Weights of a small CTC image transcriber.
Model: 1.32M parameters, arch regnet, activation hardswish, depths [3, 3, 3, 3], widths [64, 112, 192, 336].
Rows from block 9, named by matrix and row number. Each number is 128 + 32 x the weight over its row's rms, rounded and kept within 0 to 255. All counts start at 0. Numbers have three digits each. After the name is the row's rms in percent of the matrix's.
# short0: shortcut pointwise conv (model.blocks.9.short.0.weight, 336x192x1x1), inputs 96-143
short0.0 097:128128103128104123127128128128148074123129129065128101128057160128128150128096128128109128128104078128089137128095206114128157213131160128128128
short0.1 101:128128128128128100128128068128128128128144106052125108129062128128128128167108170083152147068128158126183128161128122191148078107140128152218168
short0.2 096:135125124078128114075128128128128137084152155218139125142128128249140136163122177128136092117128160060153098104128113128128098138128117128128100
short0.3 092:137128118141128131128128128163153149128130127178128145074099112120128125156128144179084100128128100102173190128090128128128159128128099184102146
short0.4 109:128090135193128152090177128125128185148128122160128129157128128255173163108128128122113128066128128128139109107128133111128145128143111089144128
short0.5 108:150185152134164108118099128164078128144140022128091139152120104126043178128128128128126177060146071128148128147082090086128170109128128106128173
short0.6 095:128046212097128176097128149128211109128131128128128160079128154107084128128177126080143128128154092182115110097134137109108047086128238128128128
short0.7 087:089123113150144212129220072087057111137142128123118050144151108130128128128128128112118128097104083128103098133147128160161115205128152118128170
short0.8 110:117128128111128166099193153168119115140115128149128161128087140128128128128153108105128153128141128128118155105128074128089128128084154141182153
short0.9 096:125144173154154172123064128200128202120075142107128141181128211128104113094128128123156128103103107080115158110090128143071123200210073117200128
short0.10 103:128220105159124123056128162111160088165198126128128128179128101082111128126128205098091128178128193191163143115128120128128133119091111164128128
short0.11 092:128128134067128138124128128106133099128235106105120128086067128082128128128071088084128153089142128062128128128128156128064128076128184128194128
short0.12 092:140162128128142104151196098128143095131128095118146227110128169164128128128161104128104122128124126133127107128128125045133128171113214118128204
short0.13 100:185153059131193121135128206146171128074128128128123128128130096128122088100164159077101080109067128074128111128125106128178128069106137128185128
short0.14 103:101128156054128105128134114128091128134128128050185138012085128163192206138128128084166128146120100099128093166129071128211124128198128076126128
short0.15 103:128201063096100128128130128128128059086120071128128174090128053144128116120185110128116128161120128124128115186115128128130124110225112191175128
short0.16 100:172162128095116128108128123173128112149189149128137183128128128121110126135109151128225128128128099084034093128130103169116128154128109073128128
short0.17 097:114115166136128138128128068128127128142091113153128143103129081176128068071158089099128089128181146119128101096145098139101092117128180076160128
short0.18 099:081107128113128117128128128122079157126083118169128128128115071132086128161098128089123128192044123132085128128145152123143113146144226128112133
short0.19 107:103128104128055128189128128128083128147128083128133167145128099147119071135091128116175126133128128095128048199095107168128100130124128132096044
short0.20 106:110103124128137115165127128172091111168074128059128128121138175120064072128123128103109169128126132083128113211098128128149152087149179128128123
short0.21 105:205100134128128128128151135128128129083119135094145106148094113161103155099128157134124128074123197150167129128116160101172153128172160137128128
short0.22 110:128128153083128104106128138077116128028128027100101122061179128075151128134127128073162116128128106085128123128128150118145131170075130128085062
short0.23 098:080154128128067226124128107128154123122120128168111091205128197128158135128181093161162077134128130116087137121149163156155118188170109128128169
short0.24 095:113128092133088140116144128134128128101152179097130128140128143150109090099186097123128128237156128058128128128095128128137128110064093122107087
short0.25 095:098138070128162128097128128128114098128128093184124128178128145089196088128128128106128204116175105156080061128134180194128143128200128128128128
short0.26 101:105128179117103131128129128113099104155096169128128103124163128138101128102183084048143110128128155146111115128128153128117128087116137128128141
short0.27 111:119219138128140113077128141153128126167128128166126097128128128246168120128154215080185093109071106077128128128151128120128111094153106128038146
short0.28 090:089128113135180132126128134074027181128104115128123128177128212141128128162128078094128113160058128097095167123206128200128159128169076128194076
short0.29 104:165139150118107168128169156143156128128128105109126090168077079128068097128128101168127092083128128099160128106073105128083057172186082128138214
short0.30 085:128098128128122112075146128175134136167107154190245071128163128128110147128100099128122124134128145141128108106128118072156166175120131128128128
short0.31 100:108087128169082171167041107118128159172133175101128128124128181093111158128091101128128128128128132128159128128128128119075147120128128128133128
short0.32 109:128133147180120089086128158078068148081128128128128099128133137085117169107117099128137128098118128070129128128128098227128115128128128128148111
short0.33 116:122056128108209126092103120076144087114186155128128128165128181170096147128105127152060128089147144143106115177055114132084128192108144113118128
short0.34 097:141085134091139116128128154109128236128128154053128148148128170066137066098128170079059186141128187149223162128063151102134158128128087141120098
short0.35 105:129152044128128167155128136143128128128128109101109105126128128131095128128089247100074165088064128135128128128114128128128128128128128156128106
short0.36 096:078107138128143128114098112069062128120163128124128198098128183150128116108128131086210129128169178128140112079128128128157113166128128128128211
short0.37 104:128128156159175119128128074071128128104124099084120069119128132128128137107128128074119067140089085128142100111157128162187128086125142128181070
short0.38 113:128128174111094156069128166172128155117116115153104135128185164069156158111132131140066097128106079128156076128070169118053157108129152124128118
short0.39 093:128128128159144128128128128139125128180039222135133128128195241154051092090141128128086102193105111128128143128112104155106140128177128107172128
short0.40 101:105119114208037128128129107091133142113104203162166102128106150128162103128128102099128101103096084128155128113128128128138200131072128171128128
short0.41 096:128137162143108153124156128084104128128128103133167122125189138128194162045132150128128152128128099123128074089110115146191079139128136127119128
short0.42 093:128145128128088103128121108103128128128127102073055152132164114105091131166128099094153095128153128128067063128061137079128164100107210140128084
short0.43 111:091122128128174140181110106127091134109128067128130128181132164128160165128188109147143070168128128090113099088128161128128125157094037103121128
short0.44 096:086177083200199128147179128128128062128130128094098128128128148226217097128128218128128084145128128128128150091139128068155122128150128128079128
short0.45 102:128122128107160097097084080135090128081164128181128138136128128167155099113126168095116128128128100141099128096118116183145193126138120162154124
short0.46 091:128098111101161090128140179184128154069140126128104110128105128134128101140077134101058128141148129068090128128159128142093133128114128128227128
short0.47 104:129128100145121128128143128119128092177128138119128118202128075193128128136122134128167128033061161128128128143178128085127208098113128163112128
short0.48 098:146136128001128122138172105193170128162092102104120128128119085099204188138147121128152161106092114159128096118109132128170163105128157128098128
short0.49 114:113128118100115128107128176128098128128076099158106151128128128083096173132128147128161128128123128028150128128136128128154159158067104158187128
short0.50 102:128128106145128128128158186162116064128154197106107074087173180100128183125128115095128116175097106128161128059105128122128128110237217099087128
short0.51 107:167079128128070100178073133173102128170117152134155138128128128128128128128128079058168122098129128128075185160070128128143128128165143134128092
short0.52 092:061128183163128128101128109128128128128128150128120124143117201128114158088182128071075128117128097153161128107188086094135167059142255128128128
short0.53 091:219128117054136128129147090128173128128099148128128107169134128095128138143139128093211128128125129066083133240128128149113128155122128114128128
short0.54 109:128128114097140187162100181096128128147083107106142098169159128078146128108184083081128123166099071098170128065089140107100078128128128142059180
short0.55 094:112123159175150074173182128104128084084128150111154166085105217203071128128068213080128128112217128091128128195128168128128073128161143127112128
short0.56 118:148128110152089142166144110184128148170044128147128128152129057128108115187158113098120128151128134106112121128084194141148128137128107180162035
short0.57 090:151092113193118128111207128121128151083133096095108129090107112160181116128158149111128128128137151080197145130097083089139128128128102128072121
short0.58 099:088155098135093128139144183147120076128117128128146128172161114117128148146206128128102150128210128113126128130107128194233111095117164111061104
short0.59 089:083137142107128179123239128128177128128128088152128083166092128128128128093224145128077114128108128128128095086124104182168128192128128128128128
short0.60 091:128060143185128128128097142098128128125100103115088130128056197115102082103172125110023232161101121173039089102128128174102090112128128128128134
short0.61 085:192134094145142114092128128141160079121136128163128140170072125159175128144098123128155139130078164114092128128113128201074129210148083128168117
short0.62 079:083150081097186062128112128128159061128131128119128084076119127177128152140249128128128128128189128176128128128108067083098128110128128128116128
short0.63 101:128128100128145128128128128128130051078128154118138168149133091147128195128118128119247128128154128164157128074128128128113165077079226138163088
short0.64 100:186128179128132104128067070128128098128128150106128061123154124128128071128128136122128148196143140128128129105128134128094202145128111145087128
short0.65 060:135128128128099068091075066127119106089128071099128175128126167128073179099088138113050128124111151196118100081134128111199140128113097172128087
short0.66 103:118159195097084087096119127159176128128128128129128128158128151128128050136128117138128104124115128071128119128053138200128144128136057197167128
short0.67 109:128091120173102197152140117106128066118128202128124094128164144142111173089100138188128127160099131102135128088086139128140128132161089118094128
short0.317 103:112050188092092128049092116101127095128114206154128128165212226128048139128128128128128135146062134128128061128128161080137100175128170132087160
short0.318 091:128114128161128141105116123104145131128128125156128154093128128102104128167089120128128128123128128136088087148111117122071073142128159095145128
short0.319 104:128123113128186128091052130096128157130161109115079119128124128147128087128136220128128117166200149126129124117099176138110112141128128200162128
short0.320 110:083163127133153061142128180122118073119128121083062200114080148128119128143123083128128120141157141128119126104134185128111116128169100050083131
short0.321 095:180102067104104143128077128128121167128092128128151103128095129128149093194172123128146128107128074117145198166144180151089109158158128114128094
short0.322 104:117142128081215079128159156063111128128113128128129128156128176134082128124128162062130126128128128068062128089112138109155095134128224085140115
short0.323 099:128107147161085132081151128054128128095128128128164136155155181137105112128108092135118080165154185128159094091079081076128104134081081105153122
short0.324 098:098128069198128128090171156113126128159216126171128082128118118128128104099158132140128070176097128110232158136097131088128184084091066128144127
short0.325 096:101104071128115084178128088115117091128102128141142128128128141255106073117128128178138045151093089128042079178072095052112128192128117142141128
short0.326 101:098128128128069153143168128080119112107214077134128215171123163128169070131104116078109171118131177088128091128128109144097128128099128128146128
short0.327 096:128125128124146164120128094041128099148128151128135145102128128128203172137128144128128128128125128084200194128128116125194091176138111105107096
short0.328 092:128128129128174152167114170128128174128139125128113128200108186128120109128128128128112162128128057128188128107127143107158095134079117107105128
short0.329 087:128166159128128128218144128128185098105128098094098105128142146128128120091194128116128101116100128128128128087123164189099128128128124128152128
short0.330 096:183128181127131075128128128128123108132111112129108128128128128161077116084128128000178132091090125166128098124037139128128128074154156128128116
short0.331 103:128128053167088116174129128082137112128091164085128113128071140166108128128113188115153128103128136128128128128133150087084199099172128145088144
short0.332 118:128100168097128138112084128071128174083128134241120128112107128133128067114128128141131110119123085128096090090128097128162075163126164131071157
short0.333 097:090168128128128212188138069157081131117119080130138158178162154119128097103043149095164128128072124148067125128211128175122085128144099109106128
short0.334 103:128101128080209128128128128107055167128128178128128102128128240185137186070057128081128151128094173160128109128145126156128128205155193075141126
short0.335 102:139128128098128101128191128052092102128154141159128185128063128102128128128127121128114155175165085100128123128175128171128128128125174149171128